python train.py --train_examples=195000 --arch="vit" --mlp_ratio=2.67 --qk_norm=false --layers=8 --pooling="mean" --learning_rate=0.0026 --beta1=0.9 --eps=1e-08 --epochs=70.6 --weight_decay=0.04
Rows from block 2, named by matrix and row number. Rows with one number belong to one attention dimension. Each number is 50 + 10 x the weight over its row's rms, rounded and kept within 0 to 99. All counts start at 0. After the name is the row's rms in percent of the matrix's.
# q: attention query, key and value (stacked) (model.blocks.2.attn.qkv.weight, 576x192, the q third), inputs 0-63
# k: attention query, key and value (stacked) (model.blocks.2.attn.qkv.weight, 576x192, the k third), inputs 0-63
q.82 094:51 57 51 43 38 73 46 48 62 59 57 56 50 33 40 48 52 71 58 32 51 57 61 38 36 65 28 55 53 56 34 44 59 56 57 46 44 55 36 64 39 52 55 37 63 60 78 50 50 34 46 62 34 51 50 46 33 64 55 41 56 52 34 32
q.83 100:53 76 34 44 57 61 52 41 56 37 62 47 55 34 44 58 46 64 43 38 50 42 53 34 40 55 43 39 40 57 43 52 51 45 62 40 55 46 42 61 31 59 54 42 58 57 47 47 38 51 42 55 52 54 37 55 32 75 35 50 73 50 26 33
q.84 097:45 21 58 53 36 45 48 56 46 67 40 56 45 65 50 43 59 40 59 57 49 71 50 67 61 47 62 66 54 40 50 48 45 58 35 58 41 57 52 38 75 46 41 56 32 43 57 50 60 45 67 42 55 41 66 44 63 33 65 48 31 50 70 66
q.85 099:50 77 34 41 62 48 50 43 51 32 60 42 56 37 49 57 42 55 44 47 54 33 48 36 46 53 40 37 46 65 46 53 52 45 68 35 53 41 46 56 31 54 59 47 70 55 49 50 34 58 33 51 49 55 34 63 38 65 34 50 65 49 35 36
q.86 083:60 79 40 46 66 50 46 35 54 32 60 42 57 38 53 59 39 60 40 48 48 36 48 42 38 57 41 33 48 64 48 54 49 50 67 42 56 38 46 58 36 57 59 41 64 52 43 49 42 51 38 55 48 58 36 56 35 73 27 60 66 56 25 39
q.87 094:44 29 42 52 53 40 56 43 51 52 51 45 53 68 48 57 64 31 49 65 53 58 55 69 58 39 76 59 50 48 53 53 40 46 33 49 43 55 61 33 71 53 36 64 29 39 29 44 56 58 58 42 65 53 54 49 57 47 46 51 38 55 66 70
q.88 102:56 34 56 48 45 72 49 38 67 66 66 52 51 41 32 52 55 46 54 43 65 62 69 64 48 62 53 60 47 55 37 51 43 54 46 49 41 53 53 47 60 46 40 44 45 43 63 31 60 39 44 49 52 58 59 46 37 68 51 41 46 65 39 51
q.89 086:49 28 49 55 35 44 55 40 61 57 41 53 52 60 46 38 58 23 38 64 57 43 57 61 60 40 57 71 44 48 48 47 41 42 33 62 44 42 65 48 57 54 32 63 40 36 48 46 60 55 55 50 64 44 59 45 50 39 67 33 29 54 69 55
q.90 104:57 43 52 64 39 58 53 39 59 51 55 64 34 51 52 49 46 54 37 54 55 42 55 54 33 55 43 50 54 45 50 45 55 43 32 58 59 47 52 56 57 56 40 54 48 49 50 54 70 49 41 63 37 59 47 40 43 53 48 50 41 58 57 39
q.91 098:46 52 41 30 52 64 51 43 49 56 71 52 54 43 32 57 65 59 59 41 51 74 67 52 57 51 52 55 43 53 32 60 41 67 48 41 44 55 32 47 68 51 45 43 33 56 62 47 44 45 68 42 58 49 46 58 42 65 39 49 62 58 36 54
q.92 104:49 78 34 36 57 55 49 37 57 39 61 43 55 34 45 58 45 56 40 39 56 40 50 38 39 56 37 41 42 65 39 50 51 49 68 34 55 41 35 53 36 55 58 45 64 56 57 42 38 51 42 48 49 58 36 57 35 76 35 49 64 51 25 32
q.93 100:47 24 64 57 42 51 50 59 46 70 36 62 39 63 52 39 55 40 57 56 50 64 52 60 57 47 57 65 61 34 57 49 49 60 33 63 47 60 53 47 68 45 43 55 33 47 53 56 64 47 64 47 50 42 62 41 65 30 68 50 36 53 66 61
q.94 099:48 79 45 41 57 54 52 49 45 36 51 43 55 37 52 51 44 55 50 39 52 33 49 25 45 50 36 39 48 57 44 50 59 47 64 45 58 41 40 61 23 51 57 42 71 59 49 58 33 56 38 51 45 53 36 64 38 51 43 45 62 43 37 32
q.95 092:58 29 63 65 36 42 48 49 56 66 31 49 50 61 53 44 57 28 40 60 43 49 49 63 53 51 54 58 49 46 53 45 51 53 42 64 47 46 65 49 62 51 49 61 47 39 61 47 64 48 55 49 49 52 65 44 64 36 71 49 28 48 71 61
q.96 106:47 37 56 49 64 45 57 43 50 48 60 64 38 46 49 32 47 49 46 59 70 39 59 38 43 40 50 62 70 51 60 62 55 60 31 52 53 63 56 45 61 50 48 47 39 55 58 71 67 40 39 53 43 32 68 52 50 39 50 44 48 55 57 31
q.97 100:60 49 43 61 49 60 38 63 46 62 41 48 58 63 69 56 51 56 51 55 27 54 32 48 43 45 36 59 41 53 49 71 53 48 45 45 53 76 52 65 53 50 46 51 71 49 38 59 58 59 35 60 43 51 51 48 36 53 53 53 36 66 71 73
q.98 094:42 59 49 55 26 58 34 62 50 52 38 34 43 51 43 61 63 50 49 40 35 64 43 65 55 51 50 35 31 56 45 37 56 41 73 45 45 27 38 46 43 47 39 48 55 53 48 36 39 62 55 42 44 63 41 52 45 52 53 50 59 40 45 64
q.99 113:51 38 57 49 65 42 54 43 48 51 59 64 37 47 51 34 44 50 47 63 67 39 57 40 46 40 48 65 69 53 59 66 56 55 31 52 57 64 59 48 57 46 48 52 43 51 55 72 72 41 35 57 38 34 67 52 55 35 51 43 43 57 61 33
q.100 104:49 51 56 42 49 38 39 52 41 60 60 55 43 43 61 48 57 50 43 53 58 40 44 29 39 44 37 54 55 58 49 55 56 52 35 39 72 45 56 42 44 47 53 47 52 56 54 54 51 45 45 54 30 47 45 78 44 36 45 40 35 44 37 44
q.101 092:53 38 49 41 65 39 62 40 53 58 66 71 53 49 45 38 34 45 49 61 72 38 54 39 51 55 59 63 64 37 60 50 40 55 22 52 70 49 67 41 45 53 61 49 34 51 50 54 57 33 49 51 59 44 52 55 53 40 53 50 45 51 45 30
q.102 106:51 42 57 52 68 41 54 46 45 49 62 59 40 47 60 40 48 52 48 58 63 40 55 39 40 36 45 60 64 52 60 75 59 54 29 48 59 71 62 49 55 47 52 47 50 56 55 73 69 37 29 61 34 40 66 52 51 41 49 42 43 57 61 40
q.103 109:38 53 54 41 45 44 53 54 53 44 61 50 32 46 42 51 51 52 37 47 70 40 54 43 47 43 43 47 56 58 50 53 57 51 50 43 65 39 42 49 50 38 44 46 47 61 62 59 53 48 38 48 34 42 49 49 60 38 48 42 46 35 42 35
q.104 094:40 47 48 41 40 49 64 43 58 39 64 56 31 48 21 45 63 49 51 43 79 45 69 51 59 34 60 49 56 59 50 49 49 55 56 43 53 32 50 37 53 39 27 47 28 50 56 58 46 50 50 39 60 39 59 33 50 43 52 46 62 32 49 50
q.105 111:50 55 50 74 39 70 42 39 51 51 30 43 46 59 52 59 62 54 54 34 35 51 52 53 32 51 37 51 50 58 44 55 64 48 66 55 27 58 35 65 56 48 42 60 66 39 50 53 50 65 53 54 37 60 59 50 39 66 54 54 50 61 69 66
q.106 108:57 43 51 55 77 44 69 37 44 40 53 62 59 40 75 46 32 62 50 56 49 29 41 26 38 46 56 52 58 46 51 65 42 55 34 57 55 67 66 58 52 48 80 50 53 43 56 57 59 38 48 67 45 48 52 49 53 52 35 56 46 61 45 40
q.107 093:47 44 49 52 68 45 60 42 45 45 61 60 44 45 64 40 41 63 41 56 61 28 48 27 42 30 44 58 61 49 47 73 50 60 37 52 52 70 59 57 53 48 63 56 49 51 61 73 64 45 31 63 36 35 60 49 59 42 47 49 39 52 54 33
q.108 106:53 50 55 39 44 39 48 59 46 54 56 55 50 48 37 54 50 42 57 53 61 48 46 56 70 48 64 41 42 44 54 38 44 40 49 40 65 20 57 31 37 47 41 39 43 60 41 38 38 45 51 41 62 50 39 51 51 40 51 48 59 32 33 55
q.109 101:46 40 53 44 60 44 54 48 50 51 65 68 38 50 48 40 47 45 46 59 72 40 60 40 50 40 47 64 69 50 59 66 52 59 27 46 62 57 58 41 55 50 43 50 39 57 51 69 64 37 40 47 44 31 63 56 53 34 51 39 44 55 51 37
q.110 078:40 42 49 47 52 43 47 48 53 61 58 64 34 47 59 43 52 47 39 56 65 38 55 31 49 40 35 70 63 46 54 64 57 62 30 44 69 56 56 49 53 54 50 51 48 47 60 69 63 43 41 51 37 32 55 61 57 38 53 39 37 51 50 32
q.111 095:38 49 52 40 53 44 45 56 46 48 49 47 44 43 53 46 44 52 35 50 59 45 54 42 44 52 30 49 52 56 43 57 50 59 44 58 54 57 40 63 53 52 59 50 58 60 66 59 64 51 45 56 30 49 51 61 63 48 48 46 30 51 43 25
q.112 112:42 56 48 52 48 50 56 63 59 43 51 30 48 56 46 74 49 49 58 42 55 50 37 57 62 41 47 40 39 47 52 36 42 32 54 46 40 42 43 41 45 50 56 50 51 38 39 49 40 68 68 32 67 68 37 53 48 49 55 80 46 52 46 57
q.113 106:43 69 53 51 53 46 41 60 49 40 40 43 42 42 31 60 39 59 63 40 58 61 51 36 58 54 46 44 57 51 58 51 61 62 76 51 41 51 45 45 44 50 67 36 62 47 50 56 30 45 70 45 37 57 52 65 59 52 58 77 45 61 37 48
q.114 096:35 52 41 50 44 59 60 51 68 49 49 38 57 59 50 79 66 45 53 32 50 54 48 57 56 40 48 42 41 45 43 43 26 46 43 45 34 46 44 42 53 57 56 59 37 29 44 43 47 64 59 35 72 54 45 45 39 60 41 72 49 48 46 59
q.115 108:35 37 39 54 41 50 64 49 58 44 53 36 58 65 43 70 58 44 52 48 53 45 25 54 54 46 53 55 47 53 38 48 45 35 48 38 37 51 49 41 53 34 52 63 39 48 43 35 53 74 54 34 70 54 43 31 56 47 44 59 49 36 58 58
q.116 098:37 45 55 33 55 72 50 54 42 33 64 60 47 58 45 45 46 52 60 51 58 45 72 51 34 65 48 59 61 50 54 75 55 51 56 39 52 54 40 59 42 50 39 56 74 47 49 32 56 46 38 50 26 48 61 54 44 46 44 27 51 59 54 50
q.117 092:54 54 51 46 53 52 56 49 47 49 56 42 59 52 57 55 48 33 61 59 57 34 50 58 61 35 59 52 48 53 62 35 36 29 46 35 44 41 47 37 42 40 43 43 60 27 34 32 55 47 52 33 71 51 43 54 38 46 44 56 49 63 41 67
q.118 089:52 61 44 31 35 62 34 33 50 58 71 47 56 39 37 61 56 36 52 25 67 66 69 50 47 56 48 41 45 47 36 54 36 56 39 44 61 38 40 49 37 60 49 49 65 49 51 35 47 53 34 44 53 58 32 60 32 67 45 45 57 53 41 52
q.119 089:62 42 41 59 53 52 61 43 60 61 42 59 43 51 66 42 65 51 32 66 51 38 51 62 49 40 47 59 45 44 49 53 37 56 28 53 46 54 50 51 66 50 25 59 33 46 49 62 61 54 43 44 57 49 51 34 49 43 36 40 49 50 55 63
q.120 097:61 35 54 52 66 45 73 48 58 50 51 61 46 60 70 33 56 50 28 70 59 26 28 59 51 45 50 59 50 57 56 45 51 37 30 59 50 61 59 49 58 40 34 47 43 51 47 53 60 52 39 54 67 35 55 21 54 36 53 34 39 39 69 53
q.121 109:52 47 56 35 47 59 40 39 40 58 59 68 50 50 52 22 45 46 50 56 56 48 63 42 34 66 47 61 58 52 53 64 67 55 41 48 67 54 49 62 46 48 36 53 67 63 58 45 61 45 28 61 27 47 55 55 49 50 49 18 49 59 53 38
q.122 114:68 66 65 49 54 46 36 61 33 59 45 58 45 33 56 38 42 55 58 62 39 56 71 53 52 55 60 57 59 49 60 45 53 60 58 56 58 44 56 47 49 52 46 31 58 52 58 56 47 24 57 68 30 52 49 71 49 46 55 42 53 62 37 49
q.123 097:40 56 41 42 30 69 35 32 55 61 48 50 63 46 47 62 65 45 52 31 40 65 72 44 34 58 49 53 47 42 28 67 50 77 44 41 49 48 40 57 47 56 45 59 46 58 55 35 50 63 36 48 38 57 42 56 35 70 32 36 60 50 43 58
q.124 095:46 64 58 48 59 41 56 63 48 35 51 36 48 49 48 64 42 57 57 40 49 51 46 46 60 51 44 45 46 50 59 34 57 31 63 52 52 43 58 41 49 43 68 36 62 44 47 53 34 46 73 55 51 53 50 63 55 47 65 65 40 55 46 39
q.125 100:67 44 53 40 67 35 55 44 42 57 60 53 47 41 55 29 43 46 45 71 63 49 43 52 67 52 69 60 62 65 51 46 57 51 57 48 56 49 53 53 51 38 54 42 54 52 69 48 51 34 33 55 60 33 56 40 57 41 53 36 56 43 61 44
q.126 089:66 56 58 59 54 19 39 70 39 59 43 51 38 37 45 38 46 60 44 71 44 50 36 55 73 49 64 54 53 52 62 36 47 52 62 65 48 50 66 39 62 38 46 33 35 59 56 68 51 38 62 58 56 54 43 55 71 28 61 57 50 35 49 49
q.127 095:60 39 45 54 52 45 59 35 59 60 42 64 58 56 66 42 57 51 27 53 38 43 54 53 47 41 50 48 42 43 39 53 43 56 25 55 54 51 61 62 56 55 50 57 30 53 50 59 59 47 32 65 60 36 53 34 44 54 41 40 57 42 62 50
q.128 096:44 57 63 49 72 53 39 43 41 59 57 38 53 56 63 48 47 38 47 28 49 59 59 56 43 68 42 26 59 57 64 53 54 61 47 71 62 48 52 46 48 68 40 50 49 47 46 49 46 63 44 55 40 60 47 60 32 63 41 40 57 39 41 43
q.129 094:30 49 46 43 43 47 63 54 75 44 45 42 28 69 63 64 61 46 33 52 55 44 37 61 50 46 50 45 44 47 51 51 50 46 47 36 64 57 41 38 53 55 51 61 38 53 45 60 58 51 40 45 59 48 42 52 61 40 57 50 45 39 55 33
q.130 096:43 48 48 51 37 53 43 31 45 65 56 40 57 36 30 46 40 44 64 18 43 70 53 25 46 48 52 54 46 46 38 48 67 45 53 45 62 43 58 44 52 45 50 59 44 51 61 42 61 40 45 46 40 57 55 59 60 60 57 54 56 47 50 37
q.131 086:39 51 59 38 49 36 54 67 53 44 38 41 39 59 75 54 71 51 33 66 54 39 54 72 54 46 45 38 45 59 57 49 20 53 50 61 61 52 41 44 50 54 46 59 50 41 30 47 58 61 58 43 51 51 41 52 57 31 49 57 30 38 46 54
q.132 113:61 53 59 55 70 41 45 66 43 45 66 60 56 45 47 48 44 60 41 68 58 42 59 72 53 47 41 34 55 59 63 47 27 44 55 65 34 46 51 58 55 47 41 42 57 44 36 54 39 62 52 47 55 57 46 35 52 53 45 59 59 49 45 71
q.133 114:33 51 44 39 46 43 58 65 70 44 53 43 41 61 53 62 61 55 30 54 60 40 45 66 54 40 42 40 37 58 47 55 29 44 55 39 60 49 38 45 52 54 48 64 43 46 45 53 50 64 51 36 60 52 38 44 61 47 51 63 40 39 46 42
k.82 095:44 47 59 61 51 43 58 63 50 51 31 45 58 44 57 53 39 46 55 46 34 60 50 53 61 59 49 43 45 31 67 49 33 70 48 44 50 50 65 38 47 72 59 51 57 45 40 66 43 59 43 42 61 57 61 57 61 48 45 61 46 63 47 49
k.83 102:64 59 62 58 61 57 61 49 55 54 35 59 54 45 48 41 40 52 62 47 47 64 49 38 62 46 46 53 57 41 60 49 46 70 63 66 39 52 53 49 46 53 65 35 60 50 48 56 38 33 51 57 51 40 65 52 55 40 62 65 41 62 51 47
k.84 096:35 45 37 45 39 39 38 49 44 44 69 39 44 61 52 62 59 50 43 48 51 35 49 59 37 58 54 38 40 56 45 53 53 30 38 37 55 47 49 51 56 48 33 61 40 46 48 43 60 72 47 42 50 61 40 47 43 65 38 43 61 30 52 59
k.85 100:71 53 58 57 62 64 61 49 56 56 39 64 53 39 46 33 36 54 56 49 50 62 53 38 61 40 51 55 60 44 50 44 48 70 59 68 43 56 52 53 45 54 68 37 58 52 54 53 39 26 53 56 54 42 69 52 50 38 64 58 45 67 50 43
k.86 080:66 60 61 59 57 58 60 42 47 53 34 57 48 38 47 40 40 53 63 45 54 57 47 39 60 43 47 54 58 43 57 46 58 65 64 63 42 51 52 53 43 54 63 38 61 57 52 53 30 29 53 57 51 43 61 58 56 42 65 55 45 65 50 40
k.87 098:53 54 31 40 46 44 40 39 43 51 73 45 38 57 42 60 58 58 49 52 58 46 39 51 42 48 51 48 47 61 40 58 66 27 50 50 54 48 52 53 67 29 40 53 29 46 50 30 58 53 56 60 39 53 36 38 43 62 38 47 60 30 59 62
k.88 103:38 65 41 52 45 39 46 50 32 37 56 32 39 55 53 70 47 57 47 51 55 53 27 55 54 70 58 35 49 44 58 58 56 43 53 40 57 48 62 36 59 49 55 60 47 49 41 51 50 65 35 55 49 52 37 45 51 54 31 59 46 28 69 65
k.89 086:46 41 40 53 55 42 51 47 47 50 74 32 52 56 52 60 58 53 49 63 44 57 34 50 37 62 66 49 50 64 39 59 54 35 40 29 70 50 52 44 69 29 46 57 31 40 55 43 58 48 49 55 45 54 44 33 45 63 27 52 49 26 59 69
k.90 110:43 54 49 51 38 46 44 48 43 42 46 39 51 49 42 50 57 53 60 50 43 58 36 36 46 49 55 60 53 44 52 74 45 51 36 18 52 46 52 40 53 41 54 61 51 58 47 44 49 49 56 50 39 62 34 52 61 53 30 47 35 53 50 66
k.91 104:50 58 50 55 56 45 49 46 46 60 52 55 44 61 51 50 40 59 53 32 53 51 53 60 59 62 45 23 49 39 60 37 50 56 56 70 39 42 56 39 57 67 46 50 47 35 38 51 50 55 60 49 52 53 68 66 42 57 50 82 68 51 58 56
k.92 106:64 60 59 55 67 56 63 45 53 55 40 60 53 41 45 39 40 52 59 48 49 62 48 37 64 48 52 48 59 44 59 48 49 67 59 67 43 50 58 46 47 59 63 44 57 52 51 60 35 31 57 56 55 43 72 55 49 41 61 63 43 63 54 51
k.93 100:30 41 43 41 36 37 36 52 45 46 62 39 47 62 53 60 59 48 40 50 50 39 50 61 38 59 50 43 40 56 46 50 46 33 40 34 58 46 44 50 56 52 35 64 46 47 46 49 64 70 47 39 49 62 34 47 50 62 37 40 60 33 46 54
k.94 101:68 46 65 54 63 63 63 57 61 61 38 64 59 34 48 34 42 51 51 49 45 63 59 47 59 42 48 57 58 45 54 36 38 70 60 69 42 55 48 45 45 55 63 37 58 50 54 58 44 27 55 48 57 45 68 52 53 40 65 60 41 74 43 41
k.95 093:38 44 43 47 41 43 53 54 44 34 68 39 50 58 52 59 65 46 41 63 48 39 41 49 39 54 59 57 43 57 43 64 49 30 37 26 63 48 51 52 55 43 39 63 40 56 51 46 56 58 45 49 45 53 40 40 51 59 34 35 49 29 50 59
k.96 107:58 50 24 43 50 56 56 52 44 60 67 45 50 50 54 65 64 50 51 34 64 43 62 43 45 44 47 40 35 55 29 54 50 59 54 57 59 43 53 53 62 70 44 43 50 54 49 56 35 44 50 47 37 46 55 62 23 57 50 60 58 52 56 49
k.97 102:40 43 32 55 53 61 56 39 53 44 51 67 44 45 52 47 35 60 47 60 52 51 44 42 46 35 59 53 55 36 58 54 62 58 56 48 52 39 29 65 36 54 67 67 35 40 61 42 55 47 33 48 55 40 39 46 53 45 40 60 50 54 51 41
k.98 100:51 59 68 58 60 40 50 39 61 33 41 54 48 53 51 34 44 45 49 68 44 47 40 56 59 54 51 61 60 52 64 48 55 57 46 35 43 54 50 43 40 27 60 59 50 48 53 57 54 49 47 53 61 51 50 32 72 48 52 32 39 36 36 59
k.99 111:58 49 24 44 53 58 58 47 44 65 64 50 51 47 56 66 59 50 48 37 64 47 58 39 45 45 50 39 39 52 33 52 50 59 55 61 61 46 53 56 59 70 46 40 50 55 52 56 34 44 49 45 44 46 58 60 22 54 49 62 59 57 52 44
k.100 100:49 54 45 59 61 41 62 55 46 38 52 49 45 54 44 61 54 61 51 58 48 35 51 41 45 47 61 36 38 48 43 53 61 46 52 50 48 39 51 46 60 43 57 47 32 63 43 54 38 38 73 55 50 53 71 44 37 54 38 52 56 50 29 39
k.101 092:48 45 37 37 45 54 48 65 43 63 61 36 53 55 47 71 57 48 50 28 59 46 48 52 47 49 46 30 33 52 33 52 48 38 51 65 59 54 55 49 71 67 31 37 47 58 41 44 50 58 57 42 41 53 56 69 39 47 53 67 56 57 58 44
k.102 105:54 47 22 46 55 57 58 49 43 55 67 54 48 48 58 65 61 59 49 43 63 43 58 40 43 40 56 35 41 47 39 55 48 57 56 57 56 42 49 59 56 69 54 43 46 52 51 54 37 42 52 46 43 43 58 56 25 54 45 64 63 54 50 45
k.103 111:62 64 51 63 71 39 56 48 43 43 58 53 38 51 61 58 65 54 45 58 58 33 50 43 51 58 56 42 49 58 50 49 47 50 49 54 47 46 59 42 63 45 51 42 54 54 45 68 24 38 68 63 44 55 61 38 41 63 47 49 46 43 33 53
k.104 098:55 61 51 50 71 42 50 64 50 60 59 48 41 61 72 59 70 40 39 51 54 44 58 57 61 54 43 55 45 58 46 59 39 64 44 52 63 57 72 49 63 53 34 48 54 38 53 83 29 45 60 60 48 37 54 51 56 58 60 34 41 37 49 68
k.105 115:56 49 54 53 47 53 58 39 60 38 49 69 45 26 48 26 38 49 50 54 51 64 53 38 52 42 56 70 60 48 55 48 62 56 52 43 53 49 46 62 28 48 67 52 59 38 63 54 60 41 34 56 63 48 44 48 55 46 50 46 51 55 48 58
k.106 113:44 30 41 49 30 54 57 59 30 55 50 46 56 46 43 56 52 65 60 41 43 52 58 45 34 43 54 39 42 39 41 42 49 32 49 66 52 47 51 51 59 63 43 42 42 48 34 26 63 53 64 50 37 57 56 60 31 48 40 65 63 70 65 38
k.107 091:60 41 29 57 46 60 62 48 33 62 59 56 47 40 52 59 56 64 52 46 50 46 57 34 33 37 59 40 41 47 38 47 50 45 48 68 58 39 49 56 55 66 43 44 50 51 44 46 38 44 61 61 40 51 53 55 22 57 36 65 58 66 57 45
k.108 109:38 54 53 50 64 38 50 65 58 44 51 38 45 70 56 59 62 46 46 54 45 42 46 66 57 61 50 44 48 47 56 61 45 52 46 40 47 54 62 44 67 31 44 57 34 45 50 59 53 54 60 50 54 49 50 51 73 49 52 39 44 34 38 51
k.109 103:55 57 27 39 55 53 52 51 46 58 70 46 46 57 53 73 68 47 48 37 69 43 59 40 48 45 49 35 36 56 34 59 48 57 52 55 62 41 56 53 65 69 45 44 52 53 49 59 26 46 51 45 44 43 58 63 29 56 53 64 57 54 49 49
k.110 074:56 56 26 48 55 46 52 45 39 47 58 48 46 52 48 69 49 55 52 43 66 30 55 25 46 38 55 42 38 52 34 54 63 50 47 61 63 32 58 48 57 66 55 52 40 60 49 63 19 46 59 57 40 43 67 58 27 60 51 60 45 55 48 47
k.111 098:69 60 52 60 54 49 46 30 41 37 49 53 51 42 39 52 42 54 52 59 60 41 43 27 38 55 52 41 57 53 52 43 56 50 47 62 41 45 40 44 39 56 60 39 71 75 42 50 24 39 56 54 39 63 59 45 28 52 45 59 46 60 43 45
k.112 109:53 51 50 57 52 58 59 46 70 30 52 62 40 55 56 49 57 53 44 64 41 42 47 51 32 51 53 62 47 57 42 60 55 42 38 51 55 62 40 73 37 27 54 57 54 46 46 42 62 39 46 68 45 39 43 45 56 39 49 45 44 63 42 40
k.113 105:41 37 36 49 59 50 72 49 61 42 62 48 50 56 64 48 63 50 45 58 34 46 53 54 41 48 57 61 36 48 40 47 51 49 34 44 57 61 48 56 55 31 56 45 47 41 54 48 58 39 49 57 57 40 54 51 50 49 43 30 54 56 33 41
k.114 097:54 56 55 65 49 54 54 44 69 29 54 63 38 58 51 47 55 60 43 64 45 41 43 43 33 48 48 56 49 58 43 51 60 37 47 49 47 55 47 74 34 23 50 58 62 46 47 48 59 46 43 67 56 49 41 37 54 44 62 51 48 59 41 45
k.115 113:50 65 48 57 52 75 54 46 81 39 42 63 43 48 49 48 61 47 42 47 53 49 54 48 40 60 43 62 56 63 44 56 46 50 47 55 56 60 40 72 33 35 40 43 67 54 40 47 52 53 47 56 53 46 39 40 51 47 63 51 46 60 41 48
k.116 101:42 58 54 61 62 33 52 43 29 72 53 44 58 53 72 59 44 41 58 49 43 48 40 38 62 77 46 30 47 33 64 42 43 72 37 46 45 52 77 43 53 56 57 20 60 66 51 80 45 52 51 59 56 34 56 75 49 48 48 55 62 47 50 64
k.117 090:49 40 56 61 53 47 51 62 50 32 49 76 44 61 67 54 43 55 40 64 42 35 65 63 34 45 54 41 46 35 54 60 54 51 46 61 49 48 41 72 47 60 49 84 57 47 40 56 50 59 42 61 41 63 42 47 57 37 54 53 47 62 58 48
k.118 087:49 59 53 66 49 34 46 45 34 35 48 38 46 78 71 63 56 59 53 67 40 33 24 47 50 56 53 33 47 45 62 36 73 35 47 42 43 52 47 42 36 53 61 63 57 53 30 51 35 50 51 55 46 58 47 50 51 45 48 58 48 58 43 45
k.119 091:55 44 62 49 45 51 39 50 44 58 41 53 45 39 40 40 41 53 53 46 56 54 55 49 54 37 48 56 66 58 44 47 38 55 69 54 35 46 47 45 52 49 48 51 49 48 58 43 54 45 50 39 49 59 53 49 54 45 68 64 45 36 57 55
k.120 095:54 47 52 42 33 57 31 56 40 57 37 57 51 33 28 44 38 45 51 41 56 70 66 54 53 41 43 53 59 49 51 57 34 59 62 53 45 44 46 50 56 60 44 49 50 60 57 54 56 67 55 39 42 52 45 57 59 54 55 59 41 55 61 61
k.121 107:51 53 51 50 55 40 44 54 24 71 48 34 59 47 56 58 44 48 60 41 54 59 48 51 67 63 48 30 58 40 63 40 41 62 63 57 38 41 63 25 59 74 52 32 44 58 49 64 37 54 57 41 47 52 60 61 46 60 42 61 63 37 63 63
k.122 121:47 33 49 44 57 37 53 58 34 63 54 49 68 56 55 53 35 42 53 46 55 43 50 53 53 42 56 37 46 39 57 46 58 48 53 53 54 42 51 36 57 73 57 64 33 42 55 47 42 57 49 40 46 49 66 58 42 52 43 47 52 41 64 43
k.123 093:41 66 50 66 58 44 62 41 52 47 54 35 40 64 57 59 57 68 55 46 50 43 19 37 58 59 45 40 52 57 53 28 58 37 63 48 36 49 63 39 41 43 56 41 60 46 42 52 35 37 52 52 75 53 63 41 45 53 67 69 64 30 43 58
k.124 099:48 43 45 56 51 53 57 49 64 43 49 55 52 53 45 49 46 41 45 54 38 50 52 57 35 50 57 55 45 50 57 55 58 40 33 53 68 51 37 74 45 40 57 55 42 46 47 50 57 52 49 61 51 37 46 49 53 51 38 36 50 66 43 42
k.125 100:39 42 46 42 45 56 48 66 30 53 37 53 71 51 63 53 56 46 54 35 47 51 68 60 53 38 34 47 40 25 61 65 46 57 50 47 51 54 56 38 65 78 48 50 56 57 47 53 45 73 60 42 33 68 51 53 47 53 44 49 46 58 64 52
k.126 083:45 30 42 24 44 64 52 57 49 51 43 55 73 39 44 41 44 42 56 43 55 55 70 51 43 25 47 72 55 46 43 60 54 53 56 48 61 51 41 46 54 67 57 67 40 41 57 30 51 57 51 40 33 53 62 54 37 56 49 36 35 53 61 38
k.127 094:62 58 57 48 33 47 29 53 42 61 43 45 40 40 30 47 42 55 58 46 62 62 50 54 65 40 50 51 55 59 50 48 45 47 68 48 36 36 51 35 59 55 40 52 46 55 56 43 48 56 61 37 51 64 41 40 57 55 57 64 46 44 59 55
k.128 093:56 63 41 49 49 56 58 47 69 37 47 49 55 54 43 58 67 60 38 63 40 53 43 32 35 41 51 61 46 66 19 52 41 61 54 52 46 58 32 71 38 39 66 56 43 47 53 47 47 41 55 51 61 38 40 37 42 47 52 64 45 49 60 58
k.129 093:52 65 61 67 38 32 35 51 40 58 40 43 56 49 55 51 41 38 61 57 31 36 35 28 60 64 38 50 43 42 46 39 70 54 55 41 51 50 71 55 37 51 63 49 73 59 69 61 41 36 44 64 43 45 60 72 52 48 57 27 44 48 49 48
k.130 095:65 57 61 48 60 51 37 52 54 50 52 50 43 51 70 47 45 56 45 42 61 38 39 59 48 58 34 28 66 53 69 49 43 43 39 56 44 43 44 37 42 59 49 43 54 56 40 58 56 63 52 52 50 56 17 45 42 51 45 63 44 41 46 47
k.131 084:53 62 39 51 37 42 41 34 53 57 43 45 62 56 40 59 43 43 52 48 46 51 44 33 46 68 50 55 49 44 27 45 73 63 63 37 55 53 47 52 42 48 77 51 66 59 74 49 35 40 43 54 40 41 64 65 44 62 51 29 48 54 50 42
k.132 113:39 53 33 28 29 58 57 38 57 40 38 39 64 49 33 43 66 55 54 44 39 71 58 43 49 52 57 81 33 53 29 62 57 64 57 37 58 53 31 53 55 43 60 61 38 56 58 35 49 53 54 38 49 44 63 40 48 53 46 38 43 46 49 54
k.133 112:55 65 47 49 37 39 31 38 44 51 34 35 63 50 55 47 53 44 60 43 28 56 44 38 54 71 42 58 38 43 36 51 76 70 55 36 60 49 55 51 48 51 72 54 64 60 72 49 44 41 45 57 34 40 70 69 42 59 49 18 47 46 49 55